From a checkpoint of a small class-conditioned image diffusion model.
Model: 12.5M parameters, 32-pixel images, arch dit, norm layernorm, activation swiglu, patch size [4, 4], layers 6, width 384.
Rows from block 3 of a small class-conditioned image diffusion model, named by matrix and row number. Rows with one number belong to one neuron. Each number is 128 + 24 x the weight over its row's rms, rounded and kept within 0 to 255. All counts start at 0. Numbers have three digits each. After the name is the row's rms in percent of the matrix's.
After each neuron's rows are labels from the 100 images, of 14848 (inputs lightly noised), where the neuron reaches its largest size: "strongest on" is what is common among them. Only what is clearly more common there than usual is listed. The data: seven-segment displays showing three digits. In brackets: how many of the 100, against the usual share in percent.
# gate: MLP gate (model.blocks.3.mlp.gate.weight, 1024x384), inputs 0-383
# fc1: MLP up (model.blocks.3.mlp.fc1.weight, 1024x384), inputs 0-383
# fc2: MLP down (model.blocks.3.mlp.fc2.weight, 384x1024, transposed), outputs 0-383

gate.545 102:163150111117132119118103152135102077143150084112117148162103102118118113122119075100135145151131126081128120124132125110137118107135105110124107147133137118153143150120079114107141143151126102127101116158135113142146145122079126129125144136158129082093160157153112142161128171129140116121181110101120171118118106112136119177097103126141130125115155152108131099126127192113150142113127179116125125166131133121108125143110122147122135162119161156092138126118129151137142119168154134134139145145141174135108104115137165122085124148124098137131138131093139119167152119135162128177089135105120124057153127122122114127103138126120130076170113164114099111123161135146156146121147099156131118122124124138161147137177093145151127125133155112100093129094132071137134129120142137105095132175106134084169059099137152137113118121173140177141150123119110086112091128096116142130121155117128105136133099119130142105062126131158137125145152095152100115124139171134137133142171118169155091080178137135111154137105137162084150083128161132132164124127156133183120134156108091147147158103140120151129167109127139116149150104156135158116129119187168184094115110042122137142
fc1.545 093:130126131096124110153120117122135129138127103127132133138145102122103081111123080105114125134126105130129138090127095162108136120166106113122120154149135089153166099118104120142146107145140105111134101172143120126129146115090094161105183091132133077106110178135115136172143153123126154108150093113102145146067141132123081154124118128147117106137154129099115132114139136096102147116156177126128123149158113108131106167132133124131091145129186113140111131091110106110167080111086118124086190159085141115108149149136156141155142175112137155092142103166161138143136122156136106129110124123134142071131105126112092133150198092135141099128111175142095085114153136141163082113152175132096124134123095132142148119162111085142131114105158121117099130168141073125110116137130101121147103149108152101141092100108145130155159155150119136102114095107108121113097177085116127117114117151137128138117121172141165114124131098149109093092098145148129119130132161124146160149117152152116141122129079124163115150075140111115144086099151136125150124119133113129089168166121083131156124140126160153131132150109147082139144074159126135127126153155168149130091154110116062154
fc2.545 097:145171122091112128127142099104196128144098153133116147102150144132133139199135123165149122077092149137150135144125109145118132156121125086168138118105150096084144119161143124100124117087123147154111108097135125152121120100118147166108136152100130186099137139089149113138125174177164095151169100162116144136120163140117156126126089087122118141130131141119113112133075065134089160136103117131147133148155116166134130123126142145120145129145108139141114175081182137114100135139139108129097100154163114124151127139117109094138124120126150144080144125153137124128132129129100096104151115118131164162097134163128171089120123165133152099118148092099140130130118113165152152121125166115101096143162157141135138126127116129125136137092162143151146140123176163151153140090106103156102109132115107142120136101146099159110094136111131136154120142151106138181083133169108113168059141146160095137140123136137127143153134122095098164089107135139131125082139089135108111136156132129176141164106149114116149109141095096124107089106113166140107107123175126120171154137113088125164176128135127109097119119138155167161125139102106150126149176111170104104116156090123100122
strongest on: amber glow (35 vs 16.3)

gate.432 062:130113161138135131162142137134101168120146154195107116107116134095139065112127074151189115121131166111107184150127102105148160123111127153114140170125118154115057144140162136124179147150150127111141118132100104134129115110139133157151117127152125119158185129204094146118092138107155121158123091113130122165146133165158147146148127154144143119114150120182105174135134096142134056158139155165125139170107098141124162128127155135112169133119161132155152104122134140140112130134125126092149168133156119094133154127132109147110136133090141121137114128170109140159111093103125120133133157133128146125069126106147117143148162110097153142112153144136144156131091123140124137141120159098132105141144132157151145149132118156101169105164150143126116128111116106129108118126157152125146144197136113134155151170121176098114147149151123106135101155105164133155136128163164157161185161137122133143124117157104168134125142166119105163130137120141119108162137134152131124148112157132132148146152187156187149172120142143157108131171151167143154150147141117129130137148124128123114126096151133130074151111160112146126146103111123144160155137145126156119150172148192143125
fc1.432 122:081149121094146171099138151144123123111144154161179150136130143133130106142130143114091109141102149143169106108153155090109114082145140124127149106121109141179122134119122153122136139104152137085149155151137147141083101144106125127155096137120144153143139108149116154144154107107146139156111096157131150105118146141141137107148142126148130116118153130111144133100107112168117104149150103086121132108172125145135135152176129112159112116141153106147140119112130116105112137119122082120138144113141141152091172217122140112164163117136116156095089118065104119121139111143158130154069126136102136104144130149110152163140125178159156077160079146146161127129131125135104167105143142183090136121099120148137131082182146130128108081116137175121121113176135141133111116180107151141176116150086158139139106122125142113111071107125129188139131088148138143115122169138092123096119120198147124134146140138095126141108143160099184122138119173131090132168105140139138142074109133117097142136135150119127136123103166073122159152161141159074127103123132152147147133108109098104113135104126112121149179099109135158133150146103140114127124141138145145154145122129132089114
fc2.432 113:130136098130101059172106128124107066104091138165171106139112136130141132138131175134144105153143133108154114104144104138177112091117145140125125178132125138169150133131158122131203121122163147107118093117125140113110186111095138138110160116136134126144111110123146107133143118132083121117123117112112176134119162158117093113126133137101133124115110127137142095158137124142132086129138090106119108164105124142128111097101117158136135127140077123118131106155153121106119178119134089107132164122168124142134032094107122135129107089079144145132111173104116130148121131134093105130094182137129099163112150138080147130132114107123103143094141105123178150142170132121105107137124133141161121136112123129114081162143160126149139139114116148133113141124130123142111120106201068135150129098099130146145125096138156115145159177095128159121137100137103123146123109150103130157109123079111163123129122143094145122135204080074097152126113142103147127149146144128141127108100138085157110139128165123140125139144141151118115121116099113112143115147139110114135127147062139109110155183103119118127159099125145118128131211159152129108143125085124122128121102145109102134
strongest on: dark on pale (35 vs 16.1)

gate.602 108:145152155117089108156133128140100118134164126150111142145122113099126119127132113122123139136140114138092104127134132130107099141125119112152107128090142152106140142132112111110149143116141174143144114098137061117116095103118124142168108118120132146117095123152120102118117162097135169105133161134095114165113156103144079146135080122126163126140122172111120152111160141126080212126132164125141120130134073117111096120147059162126074131144102106120116151142105150158182154142105118134127059132140114103135130141122119136107076122129108123090131141141169162170125113147165166159057155140141138155123122122119146100082162124161141148096125137105136085109118098176149141129132142144127139170123132140087142141160096105153139142130171157143125137087129152114155120131159201115151170146138100126134137103124151161111170152148152121122124122135102155113111078132109098137120117164138114153093161136146126138106167092171112136135127141110131122124101125121123115155118147134156113124163129155103191123075157139101109153140161128141159101100134127106118159139090101127138138150099137143132154112169100087129157083113127089120091121161174120135132128128118135076
fc1.602 114:104082129151153079093116155136104147132121118145133121138114142128148117124158126097139101181110173152160093182127084121132116115131133145128132144110106122094172102089148120113151110095130139101145182127093131139112132150121131135149140100095149176109129135093127107091125118113122111085116174126148112101137186098086164150115111108139118117118087127115161155137113092111134096115135125091125125125105103071122130161093110097144147154093130132138091143118110116116115127106140116100125142148176101141114123147127134105139135158147152100113129089116124078121069121131149091115114110168127126089094128176150129124136090124122101146150137113096141135144076155128128123126148145127126116090099132148136116155112145124133122147113092144131146131139148133127151137136124116116122098142142124145100162155177190149125082144182143171133148167138137175142122143162154144118142129131116161173121145163156126156112132119141088120176120102085134123103125102164161126135106130082082149117110135073135107161165145098208145135120081094138113151131116106142141157128123161114154130118101117152126190121127130132127157100117144144134119109050095158136136111153114102122
fc2.602 100:128127130141153153144144128104145113125136124136127140154134091113125152148069141123141125179118116122120157130099086168133119112129110162136120141150140118137149174102103115147134126137089124077133117124142097164098142155082115138080149116130099105187102096154133161116141117117130116096136124129124117133156146109103093148110186078160087122115116133138163151075156170129134142079120112125099117099141155128124102125091059102160109145083112107125161124124095151164146124131095102137174120144173120175124125156112130145153159141110151122170160121141109130100112116167060105095167120141111087134117131118126164129115132143150167126127168179147163112130098160140128111152139165161161107132105154095110126104157129106109078116127141133089148141111130107072141121153142094105138164111115129164125149148117125115130118116153080133097116119128157156122137123077140126110127156137114148166126133121136142203132128133116149148144147145083169151137128165141115147159096090137142153123119107143152126147155130158157150130123149095197139124161137167140128166114113155143091128111091113163115147150114115103117147131172148129109153098147151100106114098145118146125
strongest on: dark on pale (100 vs 16.1)

gate.283 061:116112124097148130157108180170129148084112118152104124118063102111138133141134186124106111096138155118122143204140171161117122102142111133134128105115193143129154150128122164172125093092168114102102189108120137115157126143152127119150121095120090099079105127151098142134119115105142136121122130073119123083130115115186155130120126134153118107143100148100095128130157118084107121142120158119142115125114098135084128147124127131091119144176092132138132164134171137154121115160112134135130118111079128124096139137138130136146136131181128104188143146116115133089174138140099176118149127105153160107143134099114099150125094126149153159173126174137085138139125108128142127106119112069127111139124123095084137139127143091135097105165126133121098114113120099142134129124105127136084141117083109129115097166122128126149121164134097133145126096121128129081117140113064141111108121137129140143131099134143108117151121143143096126133133116118104148093131143163137135146124153144161121143113106137075121148104098151116086118147121119128141155123145127172154081151116101135079156148057100130121153183125162110142120080140144144101138089154082118158122131120127171144
fc1.283 061:120158130153126105126139146099114128138124141121163131092124133168130155148097175125120093119101078117113074102140073127151144157133106128108114120124145111158135175129111159145171174131092103109154161154131162163167141097125131128122110158098130148156130146172116124149157126085092168140171119118126121134154124082123113147110145128116099119109150127107122137132162109166126144191148129132110141132148123129152120124087074137116131134127074117149109131083102164105166131129161101054107143125111137110100129153109175146120136142125132133112113090130170111162178122116117129138161107082114134146125168129131127114127164142130137142072155115148146109095146145130151108088151087140161185118157109079121124122142114164153152139102138107153148133153130122141130100154126135125126156110116117153100103137101098156130153139147130114164094161131114105086119160152116129091149135126154137076119125129181142139108134164134126115115121165172136165131149119122180116114098111145135134088162144156166129154136161116138141142127150122133122165166126107099115139105134118130175089113099191152127110092198114131125136189126110133134127127116172129089146131111112112148
fc2.283 069:140123123107153130123125131122142126144131122138120125152166123097099172131102124126108154090115148112132129100141141173144157142132140151131096159081098125070100131069132105142130166162147136116118145134146093111133092101134161127108131145075101115128105112111127161118107153119131127130134154152137080103125179093144115161139120163131150098133116149105141159153131108138116099110154184110114146172117155130140125137140141119151107161126127104179134148109096146160108130156143131191147144148104109172106132116104136129088158101105117153163169140115172151143081097169104162089110136103113115107111189140128133158126141117151148088154114143132167101143154139151125168118130114144138124141184108141139130139121130138153141124172162149133104142101106075144114164122151141148171127123133127106148133154102163116164132139163121121127132157104128137100149097135144104104134145133148127128124153099130074145157144131141101109127167134108164144122132176101133123148170107150152118151129110147089074119123101135161125120168122128120142130173099091166142144131096163146128122151202148120111111141196113142146095185104154161133171111114149159122152137138108089078
strongest on: blue glow (66 vs 16.8)

gate.430 119:097137139084128126168149151125209129152091088151144103135134089146119145106176101107123122125134115116092143136147127131144155109095125117109146091119094127115131110080109117165144139063151122157131176120119135102091116130123173116141141120154154108129130144098112123125182109098094178127139129156099124095092132148183150078083148136090080160122113154136111120091113128112146109173118077139151109170120125105099163078150151157148161104150144122144104104143118110122118099141136139136133077174135097130142128111112101087162133109113102138151140117154099162171196167119161104136144157172130139114112136131110134177118131132151116116150116137107112120131130142139156105133143126117142129142140128110124127122116120086168112117091157086128153129149153132105120163131111100111085118152101129128123116085114123098119135137121083134159133140143083131096131129129132095113086136126136110145130106109136131116121119117129117117138138107104084104169123172151115117140122135133153124135152137080162154077123154113120184151123105153101144139102165163136124124098096114183158122161132160082146151084113098125111136146122139134136126139162144115079113164159124142096
fc1.430 105:149124161168110161158123122127141134095129124131070147135117117124156145137184077133111119115115119090152143120153170106142138124126155172124150125134056115153162129088135116101138121124127125096135148156170149158105130159137128145139130143125174110154090121164150133153141157092070148126095137180104115148084092121121176105146126150155073168144142142147121092107095125124148126211124068146143089176149159139108144129124159098107172111159074128151130121161163156135134075087112155129120090119137077123133115138168128106125179096145096153111142138158100141135155156125173133146121128178124131156129152171106160142139153118127150124164149127136127123110080181123143124164144147140131131112149118121162134138117108111132163104150132106126140104162142163102151140135113109092112112136142130128153150116159171123168144131108091166122095124154121163127163161156167129146121162123110146154123153149145147072129143126121157130166102103109123135111150141133134089112107148124136142128118124093129149117142144168118120149123150152176136137105113144147089123148124133148113154124136101119140139166166118113127144109132178124140128108136111122096147137149120121110
fc2.430 110:109128132120146145142157104155147107114125124132092126142116112120095138113143139135169140133147128142160126117066120164170097128087112109163118156128162089123144091133094115143083120137136106145132150125131148105165061072132136149115162149120061115144144108147171122119103122136135099135131108165089148108138129145072139172154137135134110136129080123125156100096120184152141189144130130126165142109150160155130082078130100136118136149136112138138132115117128137149103111119141126135095150118118125107099118111111098097077120125145129168154142132142158132124080138162166135112123116129100125128110166148155117137102133106142119109145109135106146137128193085141141145135132097143101089137145088087134118105159174163124181123136103143126093155143092162128176104153115100101112147135148140128147101131106101108092147113114106114095054114089109111072135161126159149100108157120130138134112117160156137108146139116149126092119129135128108110117113162117125100121119120133156137149137103086101107154124120108156083152093153145172130154125157137103105143101139156135175140117101092158124113161137125113164092137144174120146153142108146157083118099173133111091
strongest on: dark on pale (100 vs 16.1)

gate.47 101:165103140149133129139129116093162130146153133120131130157121162152077144117134148121162123151125098138099108157124130156092138118151116114076108156134101134151166114158119136100116155089111125111113129141122141153128103117199115152144136140149149113078085137111110138076156082132096131145106137137168131153090147071133098080109121137152186141126135170095129132126113107116139179102119129136114082147113138121101116108116125114126124131127134103125131140167080136147154178131108061148164088150110122109126123139105134126143153069121132143120110138111121101121135111154074135110091096106124114142119129073115145096151090113104140116076105136102099132096103120153129151117120145095125141112115148115104094085161141112086144109127169110114175138121159133110106107115099147134128134157199105149123134185128135113121166154085110148129124132115116161162118112134102117137124144146108093148120111155139098106149112139100124096138131118112123117106094131138137113146140126127129137080094175127159140126171127118113115108163153111107117113111099128147130093117082110105120092146155133099130086154189089156173106109146091172153113172120145100128139154083149113134
fc1.47 096:146127137145119101148160130125172129119125135138164136147069097150135140124131106154133171107156082131144096126122109131153133110134124158094127146112097160104137119139130189127101155137125095119153125123116081083128138142153107076116125131115131133096070153162140124186179087140146154164121128120107089122072133109101107142154117129105155135134079151119131123115126112146147123116130121144101092136127143120133132120121123122126095111120148105115125140103124107142192157116126112089145140139116131077123114141134083070164156080157166107153135126102098115136140119139098094101130098110120107104156121108141144127134145135126112107080116126114122116098122148123139141101155134132126151129146103191157046102171121117107126124145113157156167080092100120125168154092151120102147124123121168158144103145133164159133154127088101107134097133121100210139122073151162151115146147149147083163125115126163153106115174179115100096128113120142125114105147104162126138109111126128156132088116158143092142098166122130112177143111123116127149095112121108108125111152133123117101140111116144121133091129093128160104105133156177124141119143150126071110160111105137118132
fc2.47 089:167095136124121164114140109134102154078194123126118154093140107079107126157155137108148119157136113112141121113149144128135085158122112111133115138145147118106118124132083123122151115138147100118123139158106114171103154154097117112159131131157125119141119100110136159135122120148119121146088159132154148128118160123128110190131120108147096123140123187121160100083105152133092151096080129092100146150098127123169128121168122161131119108174111139149126146145168157119139153123144113142123120123124123116111130112159089143096165151132165116147128105092121089129153108162096115147132123150103156142078107156113129102128147115166181131123103136168108053115143132135095140104124156146141137142145103095181134116123105130168146095133137147177143114162131148043169110120125138112116115177095103130129161170151178181117145108144201105117161103120128145146113118148116135109154130164103079103139118129139148114111104133070139147161073138125151134112101128154141125162104080119135109136177117124109135098129100126136161131105134121113126114136140112155133106091149126131150094139076122134131077101149169126141122133131140112127152100164118128152111112102142091134
strongest on: blue glow (70 vs 16.8)

gate.15 121:114133125133170128148121140143153144153113151138144138135086121120147162175116118167124122109145122116118116116159125115125110122099164098100097137092134094125122180120108120124119146142139107112122075097171107122106123128151139121172107107159134138153133133137158136141076159110098117156103127117090104086128102112111118102171140133145154163105065161146096075092168160133125129136125093114115066152112194119119132130146135123150119157133096119131125049113144141148092121164117129128133139141124124095119112124146134087127102134103115140123076149127137101141173136165106118062089141170092135106127126134152130146103167167115140132188124126143103175164135122104148164134132112147173153169151108150127143151174161120125155129136134122159137135129116102152142148139146124110070092123110128148167140129118136146110137116119122121126134076116126149109094141118098153093129101114118089093126132120129122119167097159110145120141100069151130125137135162157114125110168151105159102108127166148169087168156117119177123132101115170128129130170114157135140145119138141142136130124162159140104169150144128086144113152062132144155110116143167113173126131127107132139
fc1.15 116:144142146129123116155126114095144114124148180108086106155135117135117122114132147105120080155119110127111123079093119143124149147132090132131159095121143168121125098116092109137118092075118160116118111118099126139200123108100092127097133153083098120103146121094108131098125137151138136127136100118129165138142097111119154143129124102093094162135148125174145163138097090126160101115132132116087101119120087107103093138117142095135149134083170108108100143104153070130144142101103131129117128129120160112122146138152149164092159098121119097077169079160115167137106089128114115135122121067157140110150155133124142118103128117119132171101083120087169143137142123149117123130080110121106108106131134106121166130110117126149109131118104185131142088140112125101101140207108129141160099116142159119088179138138128142153106127075144132155105151133125111133105110143109125150122124115151116124140125130143135130079113116128126134109160189134105121148150099095115166175153098121101145136102135163080110114128139126058103115110152125134107115087184145140133094143118139106072154142102098126129130084124119125093145107125149117142123143135099123130178093088135114145
fc2.15 106:172172141121119146118115119108126122140136160124127096095128129104143143149151162086144129114164174131102127108138110137118184090131131130144111118113108114156148146149165164123146113123092120140082122109159095135138117142120102103185101102178159082131096172145146170138133072084106160119137118157125128134135135144126182115125116110094094133075128155154120129132104070130120132093089123171110099143109106127145117138110152083111125110142134098123127101149149115152149150064113122109144121081115077123129137124122103133142148135128096106126083124111141146117159151147185109131093109179130141060132062140139070097166140136152123115136131157115106138102127120111141101131145153125100093102144161103151097118143146076141126131103121109076139142142135141112132135135138180179128127082113128136136127126105125143087144131124127131160109091084108113107130134161132164103116119101135131131119152131157109142117106109098140154150106147123132125126118084136093153130117111108121102133145118106153127142173150109148096148123148091096104158109128141153158104133119170132166060135124134116126157080127094146131162117170126101119162143119123107095148101155104134093
strongest on: the digit 2 (69 vs 26.9); red glow (47 vs 17); first digit: 2 (35 vs 9.6)

gate.77 116:140165124080127144134118147081117072102124119167120152132119132142133170133116121110139107126179133134145157133117115106124145108105128131117129087184080106146095111172159150117121160168130111092099108144128113105156126077126137139148138109147118095078116133142099108134143159113120133131118133120134149097100138143097122086152139146151165137119101102122134149069152140169099141166119133164164121187114173131141137146131134159142138142170105106130158115129101130147178104121119172096150138098110135098122133151107111101138104091148126096147111121081090162084154096115153159128138160104152102064118146129116154100121118149143133142100130109089145144118163144113119123179086093150084155142131096133131126177136118126148136145149120189151108106128144115131122125153157168149108122115110143141137158117137128134128150127125106151116130177121106116160137112136126146161141082137143109150123104110160141123137174124130143131123093120177137155162156173133154141126110142147092126203111132141120177117096104144138135154143130164133163142082092158102084094116133127118114108116141125142104141107154136073102122137107174124109146127174165108124081131157156139125
fc1.77 115:125145178129172126095145124127164108134093129091150147123128078084125066136128132151138123139100111127142146113164145130136114120194109125155109153083138111109100161084135140165120119081114113176139140136152123171084141161096155110133141184113105141146092128130166142152148139149120145113134133122116079148140110125129112122111174110110119148144138174120116097099155115115113105125149111119155137123135109119151110123142134113139145133096105137125072137114189127072160113106148073132116132158108131137127084105152105159125146195101116131131137138118127156106056160124081090160157128109141149158124098114136111162125174130162140078151113129140132113141142102092118175096156156121141155163130118159113134116121151095139121133154126109103136130139130151169146144115175077140158154148150125129140104203149135080112123127110148098118108076138168135134071120125153135106117147104116142123129158112121132101111124160099119091143158097092152139110111146106141124175129118128113097087124169140120089150172129154150129126155120130134126107146121144155133145122114134086152171130131143146135085153102127141118122156124147119119097149112167149135137101125105135114
fc2.77 111:105126094142122122112138141116137147144158123125148106133139080073113116128136098181134137132129152090118109113161153150120144117085113152140155108114119145128147106131174114156155119142148145130116095165090140161109124099101086126119134122102142140123129148112120124120118112113100145116098156099159096124117095135135166152163099107166129130129145165100137133131153122165170163125145103109113144108110133125134099131177129116164132145086122138122181120163095134124145135136118160142118108126126127138149110140106153103150151098123159107126155102131144128090148137093107133122149151113161146141165132129137153157091106127128085081181146086147101123113156153074121116092122110130134097121095119124151127135126112142094116097153088144138121154108158063116158163115110134145091092078105102167111170182138153136084114127135140122139156067102162108135148145112142105109120169138129115129139090095104109143180123130125137085148141093094137130096080152115184153117146127143158132137125039115142105134131117162092123089124105181167141138159148138133131160156121097115129055115126134147149158115169150119164137138145133123113158110110145112153166150150146147144
strongest on: dark on pale (82 vs 16.1)

gate.720 069:111133081158128160128125147139124102117145147085151099156111106119142075110124164146125142146133131119111150140123103163146148119122151075092111119123123115084137151135171136138098142126102094153142136103189111136109118123123114110143135131143086123157085125120170091142176123139113110174100132141099094106075089128133118128132131102120116146168119125107117145155157109127114176120123103124110134110101134139121127095167130147162148151132112105129123136126143131120098116106109114157084153115095164188142121103121102158093151105168113073155138176128128127123098127157114161145143132122116137111116132086113131084106122157120119149122151106177119160166136133124106136155140166139099141113112132111098148194178154128127129121149122125103091167120143131124156108087134157149145121143176116130139142123123182059120110151155120126149108131134123140129118126160134098108152103138161101120142131092162142102158117109108142149105168104140130141187109136144141121157114103154161085146129086201133101107108116162123119101153143148159141110131158140133088082118163105132193139124108130177150165131146120090124176132147146115119148138156090101148120172164131129116
fc1.720 066:143128081111104126144136146134122145121142128134125132134106091096120101121138141131120106078126158138139097139121154126156121143162146142116152144127166167161124125133087175098118076143129130098137118130128131112077120159109116118111106124130173100120108137146091094136134184124090102119140146101147106147153141082132080149066152126129162186076142138134089136108170147148164123149107104104087131080113150148141118135155141095127142092138092113106111116109123148129118100083110082106112171152121120084092114131178101135131141137157133113125135142136121119138156117125118162121158137131142136115077076146148087195148126134133150136131107129153133140117133096136132103155151143163144117138117157107115136127125148108113105158111115096098140138145129133136158166111081107102138116143135134193171126085138160172087121098143093100116168148096112108140119148176170080103162122127106149115110106133176139098135121163126109062132131121145094146119173105139184133134094077128127087102130135129114139138135155102124121099080132127080168113124130180151086123108126149119129116113126101130134109122116159142123131140149134126127152147123134127113155136125072108154
fc2.720 068:117123112156137142153140100085086116133103109089139171186132154088120154133158148110126110175123142174112152108086159141079158155126109120121118161156180115079192098144092159123121097114129144137094115123135109168113114121114176134142152108112167122176130085158166163134144164116162176135141118121153118158139130143143133141102129089112139170178114123124104134089109111161136117106151125112090112122099118106140127127130110114170122092135159100090141133098144122123139123141122108133116134122101129119146113145136105082138111134136087119162086086153086150056119096121150101103149127164139127122119122125111119138095148134120123079133101141159094091117131146137090160060161132116158149125099140161071088127136148142118181082136153147145150127156126156146094140116128111151119135141119162132085120124122111149143122129152162120101130136146131125140116122121134143120116150129097095164153126094122108138137121111141094059144163128152131146141124135116132156141092132117154112133153162145126135131114103118110093120092118092136116120130124124160105131145147157147090118119099147191115139110136094146129071138151084103100123170156101126126136094126103144144
strongest on: blue glow (68 vs 16.8)

gate.284 089:110113118126157136130104124126099164144135086103152114103123087129145129106115151075108129142110148060175130154073089153126146113130135121138102141099149118121132153108101111108081128123140104161120111115147115142124133143132113093071134147127104119145139165090115125151089071147121122115149093127117121082125128107125138127134080126170139135133137108113103141125119126113090103102153124164117098123094109152098100098137167109145101113117123139143151112084137160136112111140119131079155146119121098133130148117094094132087133156114178123077151143143179140125133111100144120142160091161089130185086162107111132069092091099101147120127128112170070085134122094122073147125141120099140106152121130127098146084092144163135110096134167139122115126114132113102113077103141127124129113133140145136130133131105107121134115179124111127129113103112155141141117099130098153153112115137144099157088155201077156135116127138101131142129132105163124116141143109136126122147155133129168062083124144142145105143128118129103111147151150139117087150175133107165111123127093106170131108095105152142108095135129147120147096131137107159172122162133114087151147169095114156105
fc1.284 099:062124120155129109156143133105141129161133128104133159118121104071129084125151105083140159158090050143177123139134078154119190164127139125115120152092115146132119127124172120147109143127118155142091136095161188134151123154129171135117097101151135132112093113095122138118094090137129148141139112139135118100116104150116094143141117142149141108114132092147167146127081097108097099108106124184101128150070187136112120121155165143142110146103119132122152113116122162153110137105130133132132136126110116118140121140153090125115094144138163111118117134124135087088134128133159156152126135163046140149124124103140150119162139142115124131109102102117116074130148124135151120141098114135153075112138123138121130141121154128173120126128168125149137128130109189124122131106124120175165126147110159126120143089107131145129133085143148135105118094107142136112125129135083119110092121125137133156133159151094132111161155095112119144091132082141122118117164117156116141154134121111211129143155173130107098145135146123090112129128104119125078187188137146116112154112179130131098113108093102113136130118144118140138090171098171124127152142124107095159147124150131150106
fc2.284 096:144093152135114136098095173165102096121102130104095124137130154082116106144159086212113141119166082093127135151148067124160165132105117150151068137153111120130124139108088106120131125156166126142126108142170125132135169158136131159079119113119160103099120150119138147123142146115097172115148124107116096141130115116103137148145118141090139090121082139103116130158086136174145126165130114172117100141146117102105123146127135154134151115099109142159167128125119167173133097156146161122126156149141132091113123146156140103143133115111113116123167142127098109138115148122130073107145163106112134145112132070135123126078125097109135129091125113125128077130099179123131090110107081148139152132180150143150186110112143128143149082130176131116139094138096087176121081125150166155126112158126130131085109130119119110154150121123149157119119095133100166090118154130111168133105117126104141165108109133090122130104108148139142153125128124089113111086142145135097155134103106118117134126122170118136125115154089145124098158156163092164195111136082144123098169134118131137125120101110108145160114132111133136134104116159122122122135162137105145100114123112125091125
strongest on: the digit 2 (64 vs 26.9); blue glow (44 vs 16.8); third digit: 2 (31 vs 10.2)

gate.252 086:153073111113144099193169127099154124108125121121107122148132112086107123168140119108135115149153135103107104155107126100123165154119113140122167122114099137129144129130131161140126132136128147085136136162129143138122107098176113108102144145118139153114167118124140150122113175158108115120139132122152095092072121158132116136142134112088146136115107176137125139159116139125089151162163137103152151130123115143107179110117123104164164078133167121123111119179147113110118122142092176130135149145152117098125120155129121128122088143113091136118156097099153106152138124122082145114128176158148147097088156179173123124188135103178076142124140149140133139108091121145128144092131168095160164178112148154122097143120111110079136125101107122127122143131104158125128090146129122165141156162117140161144080124094147113136145128124121108114137151120141122161140144161139123114102101137154172149141130131160161156123087185136065201143127143105150141100143138131119132094114120128107118154107117130095123130153137111203115154123150112149157124080151133156112161130089141137086127129147138159075147178090138122140121144123126136127150122131118148177137104170120144133
fc1.252 095:086116136119128137120177119139166100085117116110088122123170109113082136120160133103147136161112147118174054165174082086111130159140104164116166123122114103140138127139112119148160161131183119122127137137139071138150106146139110130116131143099128115144136115153156149118126119136159123141091129118175104099111164100099151128140120128132095101107116107145117131135150186132138132157117161107143169114102153143110128132126135142120119107130158080108148114098139087113130106131135136135097116137124149117107073145094089082136136143132138102126111129083145100080108148147135087133139106152128135073104139119134152187131104110138083151114144145122133152118143150168105165120098174109173130133118131109115096159106167093140151118076084129153142125062110161125160133141088134186158174143116159102114141134134163085156091099102150120115145122105130099157110144152172123112104139144118167102159118161104075139131126168121148162120153111130140112123105102138162154149126086146078144157094094185093143133105117154147137138169151122136124131151134148128158122102124156155118135121107123155118121144122138162119132127150127124112152131103139117135121142159151111142
fc2.252 086:151129130122110108145099127139098151115107108107103151153161109080180142139098099136135110158153113105136069156147097093136129160136115132081120137119101091114149134142117116144157097139185150119110138137094104120114127137129181077165110110142140116163081126142115144099120127113133105091123109164170084157099089108122131113170169114115111121106128122108107131123148083131143151171143135086143173120097107180142124094117163104095164109121133105102146170146146176112134112108126112135121108137133087132099094172115175145151124105139092089130127133121138134118092137118136119114088094157126136116116103095108138137094152140144170124133137122117092164149144140090101131112144127117122151080140133103115154084123139113103084101089133159121110125154121151059124141103127086156125123144120081127138140117122136152136142113128092108126138125096156152135145134175155129130089123103103143116127120133127188122132114129117146150107164138116131134105115132137112086123145099117166089119123136136158069126154124119142110163098122124108138102137111108118120146147131147138136158076091134159108097131131187143149156177107133114087085109142149172110138175103161104080
strongest on: dark on pale (100 vs 16.1)